config = dict(
    model='image captioner',
    image_size=64,
    color_jitter=0.2,
    encoder_kernel_size=3,
    decoder_layers=7,
    decoder_norm_position='pre',
    decoder_parallel_block=False,
    residual_init='none',
    max_steps=3500,
    epochs=4.6,
    final_lr_fraction=0,
    warmup_steps=100,
)
Rows from block 7 of the image encoder, named by matrix and row number. Each number is 500 + 40 x the weight over its row's rms, rounded and kept within 0 to 999. All counts start at 0. Numbers have three digits each. After the name is the row's rms in percent of the matrix's.
# mid00: scale 1 3x3 conv (encoder.blocks.7.mid.0.0.weight, 48x48x3x3), inputs 16-31, a 3x3 kernel for each
mid00.0 105:451471475548499421508541468509564517506575453534442451519485503423441486500501536454511502524436480464537485470476534536480479477438476429505419520575535520562495497489559509487514502580468485503530494380516452529542503504465524516470508444471464447467492534450452592522506501445506502414442489483515517559476516567458579467492472443511494482468500437478489464510511516583459495552471472497489472553499501491516526377468474491429465
mid00.1 095:544459485512467468459508501552526489493529482426424528494490471502568463539500526481489479448504373490409509497526570454521528505499560530508371483524503516518476490469395476489549470532464434498514481461503502565494486447478532468622451521626546549464508486518521509582480535485482506495480464414403464461402485519482504554495486560485521545542569506465431505531491518498493505562559565470516496569577505440500549495498516428554536
mid00.2 098:482509527530460555532446487514512538480510441442502505454492508440479591462469575462480505466457533462513512458495540431497525514466497437496424489407468477477500524446464454465476535541531523469516493536544467489474506501456477577492477490526460424464477463459449522526489502555550515515490438485586531565522426504491492459520498475540481496520532491524573495499531503452474624545493546467445503482452544444524519526507462515415535
mid00.3 104:515515489525578504541617454490491508520455476498513649518436532482515442533534522537495486457522449529568517556521503539472507494500493486482452510450523505452526482509473520507437481469453476493519564496595502475597497507497503525467524470552519494490439456513556492500495468404502553514517494446480515461475423567585488535539450486473505486584489496465515514475515493507506519505480465511484578466459454505485531511459488514412591
mid00.4 098:420481502538461461516628417494431425575492465482587496469514504546490479471487546550470448561538455486559502453489501478486440556518496548528452519503455459493463557544476437512610520416565454556505464517508528489498507504454502466518530450509478514508485496592527515552429530554545484494508501368537514504491502547517444524428488558526477575522511457496473475492489482498494484457533522432531436518502453545519506471491540545531566
mid00.5 105:521453562548490522424584555468556500494439496518444476530417397467553506512547416504503498493475483572443511493491466476529593462526500434562517468481507493484464526439475473511472511488579468552531526482493517532510570491416492427526480476549523439509415520630430533484469488496526469478515497530496633489556475579522521505553514486520468502473431511471568546516473494470514494490539467538486513502450577508519435504499517502556501
mid00.6 104:479597441552459573512542521486482453516572492551499505536457496433576514494477498513440531583519547421545486508492480501541508483464552511466579482543460477475507502447602542495503496470472546472568496524489478438520489432508455524469483509419472469550470556497459467500466451470473503522508506483543543475463616512486501468516483569502473516521585544472501480503494471500441470528490471527491451488533484549496517424479531519520519
mid00.7 102:512495445525474505516432511500489569627486475517532503491493499496481405479483572520490535551535582465501548442546540558425488467484527582504523515514531516470537451507545422494506533457465550440472531558494567500420464563538457498572528463470556467455520521470498570536567500446522476450452496473530435536618471429543465523546435545466538543463464545506489466520526478485580495555479497565553502456485551554446537556503432522517438
mid00.8 098:541447512431476462496499527489519470452511480493527494491541436590496520551472457501453418488480490444480447466577466515456499496537454439515519501493468452506516481525522502503542563436455480596537509512477461567570512494523531516424450547511537548532464521564492516548550530449448536414463469460474516535456487472467526437472563518599527450615508458496552418550486473547472446582493482546507522456532597513519450481507510512516504
mid00.9 107:507429473492480461513597430506498497520489488486517469586508494506466529452467493524467492542474438450520512543452471563615539539479540475498512473511561500456472456524467468460563500516560563546411427504534481477565531530466488474512524523525519447463499507459490511441468588496486480392467497553491494497517529505542521507463450515562512512461561473537461496464535481535448445516519514508473590438390495523420492489438472520470498
mid00.10 098:599493490491498459536401519503506472484518520424511498501467548447545493475502517425557487551500496602584462428527447514494497433474484490558507584453488530481452496504469516594487508553475516509454475500473524551568470495567517530521447493509523508490503608503432522506503476510500496480521426491524416513527481503447571477467498476447597452468575488449470550493493508499530461498492463471443521473445525442463474579574440552541429
mid00.11 103:600496504489572520559559507427430451509490468569472467491507492521506463391458510580489477567535563461485598506475495538457433478507458495554498502550511492457481550495510438487507505544503501464526472436504405392456522417456450527488518460494506502497454524574491470522490496421512470534520522483476468460389471427471471435581576564460478538429500460518503515527497500482507508507459545525461430533458500438466561448549488453466517
mid00.12 094:518488500450494528523546480505491529482477451538530504489525500462538497462479469487465524467416466461521489478489506484516526559429488480505460495513499522492519542506495536553530497459472534510491492568608450498558524465473537521511551503508473538513540476502504553515508547558494459487486497530467497541470525523541528488490541515511542501518481456581510494512479461481536505491497466476555412487485435541490553500532583418545608
mid00.13 096:553573491506579569562548484460514514493467475563470419481463525433496556518471572417444490520467471557562486485486508485537551437519508428430481544553460533504455503572542543436481507494498490502479474503454535564543405527539478472454433517495459458481506474414478489483520559502530539474513570541481496513511513499445490417484520474392454469527502530491509508466509499497529450481477476530515529504502511537495463564455457552504528
mid00.14 097:428492574527491432511521537505515404434530509560468490518503496493485573505464498535429496453599483498493498561508502538500508493508553516481437431572534519498480455564519491498548485446488463520461474556497538393463531521505432456585487495540472490464488549476484511570528499580530433401486550517457434485495392414482474494522494450520495474560557486465488484542579500578496470430508500466501500477508521445499448507484515491500537
mid00.15 096:467469475490602491550510493493489498464513448470461495508533500552515501497560577491596517472538570438437478503564512544395523516593481467583512530419464508479419487516467461521478472476506546441462465466515498444518477499480503520471463498441505500512434447429517394402436413511553546539516454552491573500539440551493505468448567408502490499583527491516576451444486488534479503520461475452524525493572561517485512534514474549510537
mid00.16 094:391577493413525510485477464464422544523431516480477513554506404498468537481532497498498519504460452502494492513489543515471459512473438492460471485521497490436497527494469561529469526529417520495489487516436538483484506440473517457433457502471551427473483561483491569457488576495469512589469505475472437503466484484477454471507527512517478492441483475548544439442501500485512498447528504489525397503536520477489488529646436507549508
mid00.17 096:575521546414540598502546556594454511571532438497506526496510502538434479535471368563616558454495532525433481502469513509481498535447471492507499511471515495508493493429542460514479504578516495472496506507485530535481503469473577441505544510522461434532537495595440480477458446548407561504531506541434453492451432482505581504482525486479519506453496509418535479518498469549550459494438500510539407491515507468373493521445561482532518
mid00.18 103:496472459549443433518519519444498483560501451496452475460504451523499479503529496516492477556536481457497486518526476436455508481508488484574539550508591524495517508548471456515496509512512490514392506535575521446483478551475480485504470447501518526506477460486476532453499451424511475452426499514482512497506481509555536490451493594400416546497511507491502480528537470455523485559519476493526537486499525507522525630522468494440458
mid00.19 097:473424448467521517536528510473497476510461425486499435434464514483584388475539489427495504567483502498587446451500427531537545440475547483449464477468530520547488422482503437459419539488444521560518487497521454501475507509489503503484470501518490553544512472538544479522425464410496462521493591540520421419496467490521497488560477527534462490604495535521518536526441444501436484523621458464518543529448531495525539536553618484540533
mid00.20 100:440493567524488589516515424495439478550486396479495543501502491524517591431532588522449470525564441489508465523467534450502516537543566506422492511495485445492494487521499492562514484527421556502450592594470460503508466485457478525473507534452533466443511517472491504529449474547560531591511580495532501554492527497443458480477444487443484440523504491553497550487523441482466421484507499506565491503550500553562455455557480508557491
mid00.21 099:431531581542583532547473480548530439540590428502487517524526515455572502464409490474496499500469397521497550529442489598544510491509470531562519482472454453583492534497457534463436488574502470507550524553481442554495517505465496481494497524566490530470499491468468556478424559622493608543486453436445522448486546437506559506535473514492428499537524512429499470544485534504466548574522497524506551409466535451606468477460465503461499
mid00.22 100:459463484482514488552455493468519479488519519456558509567463476520513496401488511529484501537522406446483508464498480531535467576500488529477484579461525465496517511460536517541397526418509520525467644459442478577513445488495496486518440414464528459520468517430508404444435437520450555497474511470567426453515406475488505521515548501511504508467489520470513575484462465466585536478479506540531499525540508460465499484507569475422482
mid00.23 107:490516514578443513465591508556443532566453494462447553501624443521488522490498497447381465580468455533493514517560505509512553483540499507493548537535516471538490503415448517483508571447477501529517509436589522419496509461566467504527526447420481519460486484478547487487577517511486512504509532512598493518494486611523510537449444491507440487520596496495498416439512513546437510595443512466529547492526482522506516539516476513502443
mid00.24 097:453546522493493459647493448533529443550550509516545455451497556519528507501490548501473585487412535468459490560476531493531520460512527550472429431503508497514504493498454561552504532441512480524492539500486431489484531477444560513488551512455475542451450458509577507539504506549502437508461525512488458473508499521515490541473515525513499467451378624455569468503517525447531500448531504571448453491480485511453420529500458556544553
mid00.25 097:508535487601439419456440523487471492450508496457454547571480476503455528557479544543523483554531428504493453509497516451524465491503543494559473486481557485438533504469474459576513520445424484503501488463480506491478477537527439525456555517520477502494521505522523491486489523475501433340475499528539460525488553542561533513432495538525439491507529478507453477527493494509508483482437519521503497538549524548591544478594466475511544
mid00.26 096:433446467493490438495468558437533503530538564486507516504505534427537550545534475478504506507435513518424478468520530476499540459529536485490563452495527502409496459535479536483545428478436492574530531530463544521503526572525463552459491523436545459449523501516421465488459450528534502488471459574496508508474465502478470485534535536505513519489519515554543464508538514521545497527505472469455454486498510452543485563496434584497554
mid00.27 104:497543482550471557520528495460505490581489444396435524503485408503480454486539591529574449570495500510538455518458460473498536481482519490495494560521436502450460443574493410525563459481471499475487491474486509521533457500519464474581457444419421451530515440502487489464517516494527467471466470478624503600533475490473445461506514536452426511514526464517542578569490553500408502504514520441536556490563537460460546515444489566500534
mid00.28 104:523544492532505506508441497496465498493482460500476488524493511521578453483590450465544563521472487476447458449501549523585486504457442518508463522490506451450491657429464456546508480450475511566476503468484504488630513492485530469504525541507511522486437442583521429571476487503468492490558489530464469477558519490464530587484500474509497483490548531500498442479510499538491531473516496523459467548486515497466466480497508525485615
mid00.29 100:552521489500498409538503461483537500449502552515513539495564448477472515507503496515541463540464464512580493528488501479516443486513440472451459493516473561653500517480564463486460515527460485490531481510531460468594492457463446525514534513524495545422550524427565517554462537540509511485532525426519522532517510539554501547521490476460484460518488507454467523573418501561518522506428509492482585484455426416590442534499465436551513
mid00.30 096:513448452399506540528562522521563444473507482473503502524478501502452473494533476460457495482509545461592439525464534541488482511479446502518400567515487442470487511455512497582498427498499447504500496499536435486465449459574474551566482509586540470507520536520488504490483518498503524444497541498480451475486471522415489458473468541492508506495527499493574526485451563626506508470517562488577493567505472582531542588554538448569494
mid00.31 093:514548511520538536577470438480493467415496465510500504506553531437491504520424476542547481496492406476537532512514500514416480509508474511493474488510539496526564463446413568528517508538544508522493508506552583515446535537480483486428517544426453464517494516500511533600575505503571593582466475504446497447540511533495497487594597509520491519466486485483496551504535483453515467504543514541478479515453476431444491530584526589610558
mid00.32 106:582469537561366522553520449438529518550495614505536576528524501550493467463446555555495476561494497527485546461559495489544494513492431448509463524453510528469487563503502464445527489506505483524485508483560533476467527499500535456518470473444451524526512398518492458535480482454587513532493502490561537502488487576530424530481501509517477542514497426463478407528482545503497529445498521544543479536526424502485562505369542503485471
mid00.33 096:511593442507459535489535411490471460487492445450475495536492494470514523515459553474561457482406464502542535511555466447428499461476518507479465556508504505578579540484421469454614517525538536496492444513546493526549502500511493502403510507503567456500509437522494560555475498461530541508464489473525477535472487561535496476462383442476474541497521441433443503501455480503447536511482544502539530446452500546459579522537466497514512
mid00.34 096:495537472523422497462460512456503482493476478490542535518527568437497410562481515494472503479557599424530431497547519478487422430494447435427489531604559458481495534528551573500471510463514498499475523520552535576586453540479527489517490481560490460483544492440577498435536492458489478463513534584479544486536505479574524530592493534545464462559442507445467484528411496413518518547533487503509470492487462447492526518487523539483496
mid00.35 103:498474446451556520484509474455532558506481544487500542506512518466544466471496554533484479471505527452451448413486450556484468474492542506537476517500503460524472429500507511447484528598489470425501482403515563465461485516522471477397440560422446534508536498446487506501582527508542489467504496521482505512596583547505545416450446514505532430487539514534494551496481477508460520584528483506383485466497464492573513475475579513517490
mid00.36 101:496568482596565494574510491422475514430491584559496488551506515503523468491549508468484471536503467480587606496471478533476473549501503446407506522514481518459495561485479459547530486415473462475620512504469495503435457471447429500562538590495449503466546499569502487453550558456487571487545509454486472489499526653509504522490456498520497479510494495479461500480471562542473506488568594441497444490459577463536491587593506512513520
mid00.37 104:566477494553518445517466503486490505478528441462468461477532455480449516490484505508459486651465496584529518506445543487487472486492507513503494647499526496506520508468480535536463494473480575504496518498433605523527507495449473558508450549437449532468533475484540479560498565466508462484503566524554533544515536473482472547511487460523501556484519588516551494478565467491440503588538454468538454480504530515512526541517429542491517
mid00.38 099:536573464628506504484493551503518445397506470512499442449588512463534452496490460560563493498473532490436515464542505584478503494492437512537506463543552548467461540414547565447498455531502499478491520499497390509544460468531513398505530512468500520506519463533519547424531577458538502558501519554431489452497498521507495497472450454521518509510577525451550527434459475470455486430483506476475457532529450592518542526499569503491534
mid00.39 104:568472503405480551529497524434524529486480540449478503529482409500497469532523540587492574512475580543469529517495439456478431491519530568461511469425551452505556474482501521434488506462505540508517530530455479500536518527528495473474492520486545482536576478430519492413519508476476483561454496442529467485472522528521578441510501500457472444460496430504496510469513522482566535545511494601540486530507493477492555502489464486446435
mid00.40 101:513512527439486536429553554570494492471508512493447500552555535414514481480497441512412473498524487517583544495501529503506483541492453466444493500428488507494525550548515482472436472471441549561528463502551443423494520506545568517544520476447492496501496526523517440482523468506450502471507573538433512532429502518465489484448521423590472489526481502457492475522528475504519500539489402488520518538542509499574510473548540498481556
mid00.41 106:485511509511459507555501491534497456528511554437523512531441503457505482508484475473465484521450508501536513488525411513490437580547460484492561535472482440525531487510447473506560463623577503476477502495488530555521452528452497468506478507497446478488553498494454492513480493585480465476500471515423496497453561458502579418431469519484550498504410549450507496493436492489492499505492541476490541427478474459479482545494454483501412
mid00.42 104:454502466433575560503588546520501481520411475518429511567516487486406510472584499451461518520516507451508531480491450540482540460547515569499491504520518431533448528585572489501505508442427511485573505493492541510514445498484499403477554508474543483535531435546482555418500470474452522455496515504575462462433544497445523492481467486504487458452464471445509410522489537468542512488462509475478493504593473426479593487452597504501454
mid00.43 105:510467425481497516491432455483594488502527503539467533497507441426506548555519484506482483494550496427392493505479539535497523500440509484567424433533460433473473432540474488490517544515494491498420523512441457498535434466491465541450496439489431490493518511497486503555462515520535458411528480578523618482501512498497511512443512443538459486498521520517405571474529600499461486506551547470465432486496493484520477445450507469540507
mid00.44 100:416524506504493450544575447571509479481481441536472488521422509425499577454523413503390498557493476521511473576483522476503560427474502470461528509503485459510470437459464497525494495431456448553496451468520498450535561496448437506509496472455514529430528476474455492575495487543480468475598492469520550496492512350418527467502557504570554537457458500489591491502600497560481533507437449574519545477447557512526465498513475524566513
mid00.45 097:461548527576495519545486422406476557478479395496442502530451527472514544547570588525440488471444483462508524531460436509497589484485439518499583520440452400565461478474569501520455468539435519444488547570401487534491502545510568530520517506508548502437507378416487509510559451483538580448512418452499471557499504493414422494492478508514454505512470418468457504454509505478501496457488518483549506514428493458524408524487479494464421
mid00.46 098:481519452467488476473515519461476440543501468469510513460466569446510506539462478532523475528514487460487477432554624443549527510518517542452438574503477452430510463444498520519540544450531503425496494486531503542539428519478508466519501519604529492494533461453533527562496518537507472455510544527488486457501523492443499493466472538449532588478520494521507505526498450533512513548513494498515531518524477401529487477500469527514448
mid00.47 096:487488445484512473524531452512534441513460556481464517521542525505503484515455443477463511573544492527530483467458519498534488515412421481458434449549487502545486494516552498497491450557604553491416458564494461406532525505586425392449506497498457428483523493549441456549460451521527505456487523509499480440509485519461621586473519534506463423513471600531486447484509526548432536530492482463542420487467493506477409457479507400587479